Weights of a small contrastive audio-text model.
Model: encoder arch preact_resnet, encoder depths [2, 2, 4, 2].
Training: soap at rate 0.0013, batches of 128.
Data: trained on synthesised sound scenes: up to three everyday sounds over a background, 26041 training examples, 83.1 epochs.
Rows from block 2 of the audio encoder of a small contrastive audio-text model, named by matrix and row number. Rows with one number belong to one channel. Each number is 200 + 30 x the weight over its row's rms, rounded and kept within 0 to 999. All counts start at 0.
After each channel's rows are labels from the 100 clips, of 14976, where the channel reaches its highest value: "strongest on" is what is common among them. Only what is clearly more common there than usual is listed. The data: synthesised sound scenes: up to three everyday sounds over a background.
# convs0: first 3x3 conv, stride 2 (encoder.blocks.2.convs.0.weight, 128x64x3x3, each kernel summed), inputs 0-63
# convs1: second 3x3 conv (encoder.blocks.2.convs.1.weight, 128x128x3x3, transposed, each kernel summed), outputs 0-127

convs0.77,186,228,206,195,243,208,228,190,137,154,256,211,209,175,212,219,149,174,209,203,173,206,192,242,188,174,188,198,199,200,143,194,128,169,164,163,214,199,189,207,230,170,195,234,194,201,198,181,215,169,141,180,253,185,171,194,202,169,173,220,252,146,161,250
convs1.77,219,185,175,181,252,210,175,180,209,212,176,191,192,126,199,166,227,174,201,162,203,237,225,263,172,187,171,222,192,232,211,183,245,168,192,177,221,185,181,176,271,161,202,245,230,238,177,168,179,162,181,190,181,198,191,218,188,161,202,304,198,215,169,261,223,216,216,193,150,202,208,207,187,172,193,206,203,176,168,193,181,207,227,173,215,113,177,233,166,179,167,197,178,203,230,178,244,192,158,149,182,172,156,185,215,183,178,229,195,196,249,201,146,217,150,210,173,199,234,202,175,161,238,182,226,152,226,198
strongest on: beeping

convs0.89,234,233,164,198,134,217,209,173,173,206,203,186,228,189,235,177,212,154,244,216,192,201,139,180,234,170,240,213,205,174,202,185,172,230,206,170,176,225,226,172,201,204,208,143,251,260,205,163,207,175,154,180,187,184,188,189,182,207,252,202,114,172,190,207
convs1.89,188,251,167,190,149,175,152,165,161,244,177,242,190,248,202,235,144,196,182,166,226,156,183,218,177,172,216,198,208,230,264,196,188,193,208,239,182,203,152,230,184,199,210,223,188,242,147,186,188,264,221,192,188,148,194,210,243,162,203,152,199,255,191,164,199,222,214,180,201,199,199,215,192,237,190,233,233,193,217,218,214,274,240,196,179,195,162,241,197,207,200,249,174,259,162,169,163,244,224,191,190,189,164,180,258,181,199,218,234,140,175,211,208,244,179,165,228,201,205,204,237,204,207,263,222,218,196,198
strongest on: reverberation; text has "room"; text has "reverberant"; number of sounds: 1

convs0.12,142,165,189,229,154,200,196,166,170,199,190,212,237,143,161,205,197,208,184,242,192,197,209,159,212,231,173,238,181,188,185,233,153,200,179,158,167,187,175,152,222,178,206,231,177,237,274,220,251,177,256,233,233,237,196,235,215,208,208,239,201,212,204,167
convs1.12,234,209,158,260,200,193,267,213,196,217,193,204,188,202,219,213,188,191,179,238,175,195,175,210,199,161,142,203,200,188,198,187,176,203,170,177,185,245,182,198,189,176,221,205,194,218,182,197,258,293,221,261,209,206,230,248,226,188,160,194,201,226,203,157,239,235,228,212,209,223,224,256,228,240,251,183,166,220,218,203,232,192,202,266,219,191,143,206,191,263,196,199,203,246,233,205,211,154,224,171,134,242,171,212,243,153,206,238,236,246,163,203,239,156,207,210,199,201,236,205,235,198,202,187,209,261,194,208
strongest on: engine; electric buzz

convs0.120,161,219,184,203,186,134,191,167,238,158,175,172,181,180,191,143,190,173,192,217,168,178,205,228,204,181,264,225,202,185,177,191,135,226,264,204,202,137,173,136,207,230,190,216,192,218,174,209,218,188,166,209,226,187,147,197,203,231,213,187,224,181,189,261
convs1.120,214,199,161,190,182,206,192,168,222,211,194,186,261,198,217,209,211,233,218,152,169,140,143,215,206,190,191,189,172,178,178,218,202,232,247,209,258,171,161,196,177,175,214,267,228,224,219,239,210,209,225,188,242,157,263,216,208,225,192,191,211,216,187,198,213,245,209,200,240,279,251,191,208,212,258,215,188,255,236,189,176,206,214,218,189,159,239,211,249,303,267,213,203,210,175,219,191,216,216,179,225,165,195,261,191,199,184,196,173,234,217,229,190,205,192,227,199,207,219,239,167,176,175,228,242,216,234,222
strongest on: reverberation; text has "room"; text has "reverberant"; engine

convs0.3,213,212,217,171,184,185,143,154,160,204,222,224,178,189,213,208,213,225,233,216,190,208,156,186,177,234,235,199,183,219,208,157,148,195,177,223,190,186,237,236,199,177,220,191,189,267,189,216,248,269,216,262,196,167,258,244,261,214,169,192,183,180,210,230
convs1.3,200,164,203,173,209,202,253,159,179,178,230,197,200,234,197,146,148,230,163,223,223,208,242,214,199,199,159,139,227,216,152,164,223,194,192,214,272,221,229,246,222,224,192,233,202,228,259,169,196,229,198,182,187,170,197,221,196,216,191,197,227,154,216,167,179,200,221,129,201,215,171,259,165,225,192,210,211,112,264,191,227,231,238,185,227,214,219,189,203,228,231,222,218,202,225,172,170,185,124,201,179,180,168,182,200,123,154,224,174,195,212,182,194,165,221,225,195,212,198,184,221,206,182,162,208,167,224,242
strongest on: engine; electric buzz

convs0.114,256,193,207,188,185,241,182,264,211,176,224,233,171,161,194,172,231,207,206,182,190,224,194,182,140,190,267,209,220,171,211,216,234,238,219,228,210,232,184,155,257,192,189,166,149,101,208,188,217,177,170,215,182,204,218,177,187,209,215,200,199,174,165,185
convs1.114,217,246,173,209,173,220,240,209,234,213,182,176,206,190,204,160,166,243,205,263,230,203,179,211,161,251,197,149,188,255,181,235,163,223,294,240,182,198,221,222,155,215,209,175,188,199,206,201,217,205,196,161,179,221,245,180,219,213,216,221,181,200,206,145,208,166,170,150,253,217,209,182,201,186,189,189,189,208,219,242,164,175,269,170,151,207,204,190,245,201,256,119,152,137,173,192,217,169,203,142,206,234,219,210,194,186,197,194,158,178,210,214,207,205,227,193,219,256,216,255,181,224,201,210,208,201,184,225
strongest on: number of sounds: 1; background: none

convs0.91,204,197,212,189,222,197,178,212,205,258,195,218,214,212,162,230,227,205,194,210,204,231,231,194,237,184,213,209,198,168,179,197,182,187,200,189,198,184,182,151,173,210,175,233,194,339,187,134,142,228,180,229,232,216,183,183,176,195,230,205,218,241,205,149
convs1.91,206,210,182,199,199,172,190,191,182,201,221,215,212,303,196,181,187,197,193,170,180,141,259,192,146,174,165,202,165,177,168,192,246,187,140,267,209,208,168,137,209,276,203,227,196,168,186,155,173,193,195,181,241,169,189,247,234,240,167,194,220,226,204,170,157,163,162,195,201,219,196,195,206,192,178,178,179,259,235,165,196,259,201,181,193,220,179,178,244,195,189,244,209,202,178,190,205,150,191,197,184,182,220,195,166,171,214,221,219,238,142,177,213,261,200,201,169,203,188,182,211,183,182,215,162,240,211,134
strongest on: background: none; number of sounds: 1; doorbell; beeping

convs0.48,245,205,223,189,204,241,183,200,180,207,221,214,212,210,217,169,246,332,206,202,200,194,226,195,171,225,195,182,192,194,218,211,210,235,174,208,203,201,201,198,195,168,210,127,176,154,198,166,212,149,192,183,241,176,128,201,172,214,203,200,159,176,178,232
convs1.48,176,160,146,183,164,185,130,184,189,193,188,161,216,218,208,129,238,220,192,239,209,172,226,177,186,224,192,201,257,156,231,234,190,222,271,228,233,190,218,223,179,200,217,190,202,161,176,242,178,171,208,201,223,208,120,153,234,237,174,189,198,209,184,218,200,194,191,174,184,172,200,238,210,173,168,200,253,237,157,152,194,210,228,199,188,151,155,210,183,214,272,201,158,217,246,195,162,198,205,200,225,193,187,227,189,221,166,211,186,252,209,199,249,253,171,214,202,226,186,186,239,272,195,198,192,169,164,164
strongest on: beeping; background: none; first sound: beeping

convs0.2,222,215,209,227,207,208,177,164,153,236,258,233,219,210,188,201,246,209,199,218,224,162,211,167,212,206,172,214,246,213,195,203,174,185,189,174,153,173,223,169,157,171,211,184,220,204,201,239,237,226,125,207,182,191,262,193,245,258,163,247,192,260,178,189
convs1.2,166,176,200,195,238,225,202,203,196,195,165,223,207,207,251,188,168,229,171,209,200,180,184,145,205,233,151,198,201,206,170,176,202,189,199,219,210,246,154,208,226,235,226,186,233,251,213,173,213,134,217,183,222,237,180,111,149,200,228,228,222,180,182,156,181,228,163,211,117,216,209,219,189,169,182,187,224,203,226,229,133,141,243,207,208,144,207,168,217,185,236,191,195,215,240,166,231,223,234,252,182,194,178,225,203,226,193,171,228,195,267,185,195,211,241,260,144,181,203,211,192,242,163,223,211,215,202,176
strongest on: beeping; first sound: beeping; bird chirping

convs0.74,251,222,161,195,236,199,210,198,201,202,270,144,190,136,230,232,159,219,157,232,151,165,219,205,171,229,176,162,194,226,195,243,186,201,169,260,195,229,201,187,191,199,211,178,183,129,176,189,188,200,203,235,171,212,200,217,218,187,203,202,173,179,268,171
convs1.74,233,157,176,223,215,161,232,219,205,217,200,85,208,203,201,187,196,222,191,146,197,208,219,193,199,240,244,204,222,181,152,225,228,198,234,165,214,223,205,179,189,181,173,124,242,211,228,190,155,258,221,213,218,172,236,186,174,202,215,206,193,211,245,195,215,221,201,155,177,246,221,226,172,272,202,172,200,192,200,202,187,215,160,218,197,208,218,237,231,213,189,212,191,195,144,190,195,208,198,164,209,218,199,199,247,201,222,219,202,197,164,182,181,183,170,129,206,180,180,294,204,227,135,206,208,151,235,262
strongest on: number of sounds: 1; background: none

convs0.76,243,147,155,198,186,232,202,196,178,170,201,211,173,170,168,141,235,212,190,211,177,211,246,181,244,200,236,203,161,170,208,238,241,200,206,201,214,171,161,168,225,209,280,221,229,162,186,194,196,161,203,187,232,183,163,175,196,153,209,226,263,192,166,239
convs1.76,189,197,161,140,220,173,182,215,204,131,164,251,243,173,224,180,225,209,277,168,221,182,209,197,175,161,203,179,212,157,203,218,162,214,188,173,156,264,166,217,175,209,177,226,216,184,288,172,192,145,190,202,175,225,214,241,185,184,195,237,248,145,216,280,182,188,200,233,164,174,209,193,201,195,180,227,232,212,139,201,202,254,186,217,196,186,213,189,160,177,179,210,177,176,209,237,245,226,216,224,174,189,163,255,220,185,220,214,174,206,222,200,165,198,208,177,175,179,221,210,175,183,200,249,223,185,231,254
strongest on: reverberation; text has "room"; text has "reverberant"

convs0.21,270,182,266,185,197,177,206,213,216,179,142,216,243,217,176,200,199,202,237,169,168,165,200,177,183,210,174,214,192,158,188,186,163,215,158,223,195,200,192,199,209,201,222,229,285,183,182,156,179,286,154,217,218,220,223,215,195,219,245,214,196,237,195,181
convs1.21,153,198,251,187,194,162,210,195,235,135,223,212,229,265,222,185,209,176,197,181,206,225,210,202,189,222,139,213,191,195,216,222,170,173,193,219,269,176,170,192,238,164,261,228,185,167,159,168,165,192,188,194,251,186,208,207,183,211,184,217,169,166,237,173,176,217,209,222,165,196,174,222,192,116,178,226,203,163,187,212,199,129,198,210,176,145,167,190,216,202,211,163,151,246,267,258,202,208,181,205,171,138,237,201,228,193,183,213,175,211,224,190,169,191,217,223,231,187,165,205,124,203,190,197,152,205,170,198
strongest on: beeping; background: none; first sound: beeping

convs0.22,225,208,178,221,152,254,193,216,195,192,203,201,236,169,181,172,179,151,206,197,191,176,197,171,246,151,153,257,204,245,199,225,209,197,166,141,207,184,185,200,205,190,193,288,194,241,197,129,185,189,221,219,224,156,175,215,201,150,247,209,205,214,215,184
convs1.22,206,183,190,247,179,191,200,190,211,189,197,230,197,159,173,217,173,144,185,186,223,216,198,244,141,134,232,182,134,215,203,192,197,199,147,207,201,169,167,181,203,182,136,186,184,202,163,112,231,199,186,243,222,156,233,188,179,206,142,216,168,249,182,154,190,226,214,218,171,204,190,186,205,213,224,226,160,220,231,198,230,176,149,265,195,194,170,230,174,191,142,207,187,200,189,161,239,183,180,250,199,179,242,225,154,237,281,263,210,213,194,218,199,219,197,195,230,177,185,196,210,162,177,205,187,212,182,165
strongest on: background: none; coin spinning

convs0.73,152,172,219,289,167,209,180,151,203,194,207,168,169,216,213,182,178,185,198,213,208,177,222,172,189,202,200,194,206,180,211,205,204,173,291,149,155,232,174,199,193,202,253,221,181,232,241,199,212,162,133,182,201,198,189,163,196,209,240,220,179,146,195,226
convs1.73,180,306,196,184,213,217,183,173,149,168,189,250,224,193,199,185,224,150,209,197,172,211,278,230,230,159,218,197,198,200,178,245,162,232,174,261,219,155,207,191,175,211,152,226,143,185,205,170,143,216,191,208,151,199,159,239,214,160,240,220,222,229,195,243,184,185,178,184,188,176,230,205,201,175,229,190,194,223,223,201,224,172,213,174,235,258,149,184,229,226,231,230,197,192,225,226,204,206,249,187,173,213,158,220,187,168,210,177,198,167,123,196,173,195,191,193,146,225,166,202,218,208,242,229,193,230,213,186
strongest on: number of sounds: 1; background: none; bird chirping

convs0.24,193,190,169,176,160,254,164,245,196,190,175,202,202,185,163,155,193,199,161,248,209,200,226,200,175,181,215,222,191,169,198,231,187,238,206,160,177,175,217,141,233,202,176,275,159,237,200,194,218,167,251,227,246,211,183,262,174,182,173,192,192,177,143,194
convs1.24,208,172,186,178,204,234,235,192,179,194,176,220,213,171,223,171,191,225,215,176,198,212,255,225,161,174,214,212,216,215,272,175,221,183,185,245,233,225,269,209,227,154,234,193,267,201,250,219,152,215,164,206,223,148,201,234,219,217,195,237,218,205,183,187,213,190,238,203,199,185,238,185,234,177,200,224,187,214,250,175,170,195,257,192,164,215,206,218,209,242,262,172,155,180,167,186,211,188,221,237,176,241,198,273,179,176,195,221,211,258,161,160,296,150,183,179,223,202,206,206,237,189,201,186,178,172,228,166
strongest on: beeping; first sound: beeping